Weights of a small spectrogram enhancement model: trained on drum patterns on synthesised drum kits.
Rows from block 4 of a small spectrogram enhancement model, named by matrix and row number. Rows with one number belong to one channel. Each number is 128 + 24 x the weight over its row's rms, rounded and kept within 0 to 255. All counts start at 0. Numbers have three digits each.
After each channel's rows are labels from the 100 clips, of 14976, where the channel reaches its highest value: "top examples" is what is common among them; "peak in band" is the frequency band that holds the peak. Only what is clearly more common there than usual is listed. The data: drum patterns on synthesised drum kits.
# convs0: first 3x3 conv (model.mid.0.convs.0.weight, 192x192x3x3, each kernel summed), inputs 96-191
# convs1: second 3x3 conv (model.mid.0.convs.1.weight, 192x192x3x3, transposed, each kernel summed), outputs 96-191

convs0.144:121140082126112112131168184124097134115119119151152155196167160123140197145109134151117129132128131100133135189152176117090091129152122130147122143122119178142128123146112121103142093128145155094133106112120129101138095131148132136134119151134108146127133137140123144121108138134117100103
convs1.144:121129166122164125165075131152125105140135128095121106099113127095119065119156130133133117107146135135105098079151090153138129128136129131135144090126158113124121116127116157129077140092137137171121078135131153151105158138083119112141113134130141126113109143104111123130129130130189197137
top examples: muffled (low-pass)
peak in band: 1000 to 2000 Hz

convs0.11:137151158143125179143138067099145127145109111139130120109113050127115119103120125117142123139117093136121149090133095076111080127108128119065068147134132124119120137132115131135127133126108095129135172121124091140145160130157113115112140094080105112137140119119141052144139153154141127147
convs1.11:118111100116094074089142157122122125115160115171112123119115131133120165125135113123109143109115136104143127143092162142141142128137136118135130133098105102148101105112096135191146127108126096108106216102144147115109138144212124133137114141154136132136134162117128143103105107123085126101
top examples: text has "noise"; muffled (low-pass)
peak in band: 250 to 500 Hz

convs0.80:109124113135147096112121178140143147129141167177137139163157176106148128138125122135128117096107103161127129147129173179134154090147125129153100128113164172142110111130143103145122165113111155145099100128130152124119102137104147151119117155169169130134153131151150152108112122102176183126
convs1.80:109104169123121117134109108123131088094114113072112120112104136145119112134079097121137127142126116116106094121129109127122149117130154142141134096098135105122167130135116124036090132141127137112133066118146140160137113129066144150122107138137105110125108099122125140137106129103104130101
top examples: crash cymbal; clipping; text has "clipped"; thin (high-pass)
peak in band: 2000 to 4000 Hz

convs0.60:117133092133153134134146187161118175138144139170097129161114154104142145141085114150152120114123132152118139141158147161126112100115110131104094126111109171136102127137121128108140129117116172155099088118128107131138069143101164110093121141157114102134111123149132135119110117128143132114
convs1.60:107109164116131106145108158145121091105118135104116123127116155145118119128162104143117118110136129108094094133108110138139175133110159139110153077070116139138108102123110130091092146074098138139106075114163152175093125159104113129118111122150134106115106117101111146119091105109170182133
top examples: rumble; muffled (low-pass)
peak in band: 1000 to 2000 Hz

convs0.58:129143077128158130107157212181118159136137139149114102148100163133124164158117130147143127106111118141111150143131156171126135110135135127107121135099117164160113112147126132139141127115124168134101085136141112120133099147113154101093130150157145106131099132148135150111092120138132142118
convs1.58:108123153128135119159112106126108111119132145091109129122127167120117125128167097148114104114144125120106107130141096106131163142116151130117159095075123135127126100133086150092107147083121134133115067107168161166086110156082112137121113143142108128103096107099127164128108106115175143121
top examples: one drop
peak in band: 250 to 500 Hz

convs0.111:145150137145133128129154114122106109142130108122137110117119098161139132110149146131117154129141129103146142128123098078110089113122129135050131145129034138144119129137150127096137108136130112132136179120104062124145175145173119114103145122098104108151114108123112123141111153164145071138
convs1.111:104120079106130104121100143138114104131153132180112121140154142088123119112157114135111140098112135135133096124124146173135125117142122137133134114103124128139100112116097144230103161076139118147102223116115139102104181123188137133117091141156135137145115153108133136095144094139136141136
top examples: white noise; thin (high-pass)
peak in band: 1000 to 2000 Hz

convs0.10:141115126138086127131156148131091114128118113110134151163168166151137187134108114171115141157143131109121117158128163112088089113114134127169129134123108145136139109114119125126123102124124158111138115106131163118111122128151129138115116155133108167127137136137131152139113126130132113098
convs1.10:123128154136149132156068124150111109127112135115118126129141122100127053102154128123139130127123127130102090080154096164120120126137126144110126087128146152122123133127120133147083149108109140157130124151124122133114172123106116112121132120132138117134107133113122117145125135127180192142
top examples: thin (high-pass); white noise; pink noise
peak in band: 1000 to 2000 Hz

convs0.99:111129167124140085105104144118140132128132164189138141146143164104135099119139117109132129113118097144118117123102152192129168106132139131134118116130155144119095105127140097127116194110074131170111125127139135136109126151116133164136125142174172130139161121139148133130116126100202194132
convs1.99:116096159134119109119106124117114093096115113073128129115111127156121119118068107124132129134118127123129090129129111133135148121134146143139146102122119106116161131123131114026115128153099145103143063128135121132140087116064136143123122130138105118125110101134112138134123133100060111114
top examples: crash cymbal; thin (high-pass); clipping; text has "clipped"
peak in band: 2000 to 4000 Hz

convs0.153:121107130134091121164136149121082113104130122145149148185170146148137183139098096182105140144136141099115112144164172124108087125099129134138117123116141160118136130114106136139136105109119154123149107100120151097118119125134102110131097163119117147131145108130125135161100139143121111092
convs1.153:125124160136143128150073142156120120122111133105137130133128122111121045113142129129138130129130127130109087083141104173124127131125128148122125091129155146132129132124137127129088152108109154143135106158124124125114156123102118112129142115129154122131103125110122109143110140115175187130
top examples: text has "noise"; muffled (low-pass)
peak in band: 250 to 500 Hz

convs0.28:108132109139148069109108162102141147125124153196138147170165182098136127122125120110134120124112097154122126159122158177127175111154131131155120125128159176125098119142132102150121164124103138145118123124142142131119119127123154164149129133177150132136160141151155145106120123117186169131
convs1.28:123111195120146110121106129128129088107127111068136102109088132143110116135080109132135115127134126122117107124121102131127159130134158136146140092120143084129155128126133119038091128137115140116121030122143143154119120121057140134134119138132095113110105116124104142129113134101098154116
top examples: crash cymbal; clipping; text has "clipped"
peak in band: 1000 to 2000 Hz

convs0.108:111147090137149087123145179122121131121116115171137135187154166123147165147102111124142134105120106124119159180162159141108115088156122132098104146130109201138090121157123108105125112122121166099123111142126104122127087120120136157133113142133115110146141144174145135110099133124145112104
convs1.108:111121184109157106148088127143123096122131125083133103117104144121107093127121113137124110110151133120110100112128100156134156133129157148135148084106142098124133119123121137085089151104125154143124041125153152150097135137074128123135118149146119126107082130110100139120120123107184174126
top examples: mains hum
peak in band: 1000 to 2000 Hz

convs0.109:125138106132104104119163170132101128132123109133142144180168183144133189144112118152108142148131136098138133182126162132079113131138136133151128156130116147138137127138113123100140089134143156096129132109129142105134110128137127163138120155154106159118146134139149142136104151123109109102
convs1.109:119127157127154123154067123148112100128119138113120126122147128097126068095146123127138113117125132139107085087150100166126132129132122147116135087129140137122123132125123134139070155106114144162129104144127127132112167120104121113129128135139132124131108129113112122144134134121186194140
top examples: text has "noise"; thin (high-pass)
peak in band: 1000 to 2000 Hz

convs0.47:133135138133101146142147122114103102131130102115149144169153118152139148099120115149103136148135129097132123128139116101076070085102138138074131145112039156121114130126130114115142106093094163127145169111120078117094163127154112096084119112089109130149123102140108114146104132159164073104
convs1.47:115122101123130113129083151157119113128140124151109118137148125100132084111168130133125157118113131127117092099131141183115125116136123140117119101112150149136111127127110138195085158087123133144115198144102122121118176132152130112111108125145157119151117159111135114111120125138172186134
top examples: thin (high-pass); white noise; pink noise
peak in band: 1000 to 2000 Hz

convs0.64:128106117119112103125132077061078140122125154129116131126118108113136118093131131129118098145115099141123094095094160106128118095111069146133116114145081108117140133098161107129097121146101154128170103139095136104116049139118101102125134116109160145133141102171117116105152086090130106142
convs1.64:121114080121114144092112166161157107107147087115143058116090126139116103159116119134127177118137122118132126118102129162113117115139163107124128129094182130122149123135102151085126132112147160127119102133130135141148098133045128127120092134119180109131121153117146141108101146132115151124
top examples: thin (high-pass); pink noise
peak in band: 1000 to 2000 Hz

convs0.115:117116118122110076144124170114102115121145105133134137170161188148142177147112109168108157132147137109142111175159152140101139131125132136151136127132123145133126118128140133093144111118124153117138110094147152113129107130107101139134120165156135156142145133145126157150107145109124126118
convs1.115:128117157130151108140071129145100103119112134103128139129140127109133059099125118115139121128116135137115083096145103180129131137134124154120143093132134130126126136119131120120080150120094151146132108145125115119118146107102127116123139122147121120141102120112113128140133134115155162141
top examples: text has "noise"; muffled (low-pass); thin (high-pass)
peak in band: 250 to 500 Hz

convs0.87:145130149113180187124153164164160162156158138166153134141122144117134112156114159121170150122138138161123152055118098137137116116094132132100093138123198119104109125141098138144127138112105152145126142153148124142125138150132136085100135124116152112147151126139115155151135153152153146129
convs1.87:105098133133089108150126092088100101083115138131128164129149147126160146105131076097114128130121130117123085139131118114112147132120130143136133097090099136112132109121089117136127150113116118111141129104137144121122115140148127142125103139150098137137127094110134160143119091111117099099
top examples: mains hum
peak in band: 250 to 500 Hz

convs0.72:119157084140130112115154190123108131108108114144142132186146144142139179124114126124118137113111110096122153169151154132071076086152113135087093142118089178154090130140131102092126104122129158107133130130098080110110110138135114170123127131119110122142132139156131131123106118141134090108
convs1.72:114129156106161107146093123150122086131157108097126103120111142100114074121143109134118117103141133120115095088136103165136141137145136144131148090102151112132140117125105148138082161087147148179118099123134151149111175132095126121126101160146135126125092146102115143118126125118199186118
top examples: one drop
peak in band: 1000 to 2000 Hz

convs0.157:108116116121115119117120149119124121097100125165147142168145178128141144130121120121125112117131131113118102142115190174136120127114110134176115110107177167135128124122131124148125150111153173123126092120108164117112112142123118099152104161150159153142142149143118160115109123141176158122
convs1.157:133118172140136152141111111121138115112116116066136107087090118136128097136115129122142126138136113129121128112131079096120125125133145119125124113128156117110151126137135125049124113148117117120137013137133132164131094131041122122131136113112110112107123121119128129147107155118117127127
top examples: mains hum; clap; clipping; text has "clipped"
peak in band: 1000 to 2000 Hz

convs0.40:126146075116156113133175194160094123124170113140123114129107127122127191137100132179117128132134155102153130182148130132092106136151139125084133145115096137147133125177107136080171085114180101115125094097136080119158103130119140105097129131145113101125118134119109115134115147141058107124
convs1.40:107127150122161102148093137169131125142132133091095107116111157090120074115160117157128101112136143137098109085125103168139136137119145145129143086099121141144113115114092150128081149065119150184127064124148152142107136137102120134142134137151161135121107137089108124125118107112162195142
top examples: thin (high-pass); one drop
peak in band: 250 to 500 Hz

convs0.75:102133133140095116133143136124105106136135102115136138177168155156124165101117107159104165150142131102142126160145127107091078105111134140111126121121054159130120122118130110105144100107115162127139151106119100115099154149156099132084108154118132157151136091145108147143096135152145108102
convs1.75:116118128124144119137071145157089097125127137134116135141155133100134070104147112128135145126112137132120086096139123183118125126143122155117129092119137149123123132122115127175073166102111150149130172145120123112119172115132128119112122130151144115152102135110125130130133126129168174146
top examples: thin (high-pass); white noise; pink noise
peak in band: 1000 to 2000 Hz

convs0.100:127144164141121160159111070108128112130120116127134134134135072128129102088108108134143112134114090112107128085161076086090105139110118125096074121131148142094123151131115123093115138115134113114148102122144122147125092130098098104132128103090096114122135113117134075163143147120166134138
convs1.100:127101099117083089064154172136136137103155120129136124122107116163127171150098135115106142124121144102155138158073160141145145128124142127151132145116115099137107117107124107094162108148115122086114131116145135117122064135144123130141114134145136132133145144142131133100102111100042095117
top examples: muffled (low-pass); pink noise; ride cymbal
peak in band: 1000 to 2000 Hz

convs0.179:128119183143087171170101064107145098110105118105122138107123060140143087094148114131115130127108110114106108055143094094096083113098129140103100125124144105100128151134134115112093148114109104115169138115099113134142128132123093128127122100091106114126145098114129057178122142122141125115
convs1.179:137117083129101101056127176143143134123154100127125108109108108161123119132093138105121167137098129110167139130095165162133114116142119118135115146132128119126133126114126119134153115166114142102129199137123125108157116132154127132127117115130177115151142162154138133112110151122063138120
top examples: muffled (low-pass); pink noise; white noise
peak in band: 1000 to 2000 Hz

convs0.159:125137084108156120106158219188120151120132131144117103144100165129115162165111135142133137104129124126125146163129164175132131102140145135105119134096107156156116104147120137126141124113144178126102097130135103117131118146095145116093125160155147102137106138148139155096096126139126145112
convs1.159:113129165125149111161108106134111110121124140094104132132132155108124100126167099138124097111146127126096100116129088119121153133111153140112154087085124143138130100136087140104090149084119134154127072119151146166095132151089118132117121135142113122110098102092123153137104108122182160131
top examples: rumble; one drop
peak in band: 250 to 500 Hz

convs0.112:140109114127151066108136151136130148113150157138164144146150175106136137127162177137131118117145158131142107153118185167142128153150113136187141113127172160133145090133153133149138140142152155150110113116123171110152161151142139093147141161158170148127130129148113157086138135120166178159
convs1.112:119122156128143134157090112121126102118116130092092112101115130126119089117148128123131109100132115126111096121150094106131141126137129121122142105120125122123117118122114133064097125106102091127117023116115138172097107143045118137133106105115095110110103131107107126119127119114146135139
top examples: muffled (low-pass); mains hum; clipping
peak in band: 1000 to 2000 Hz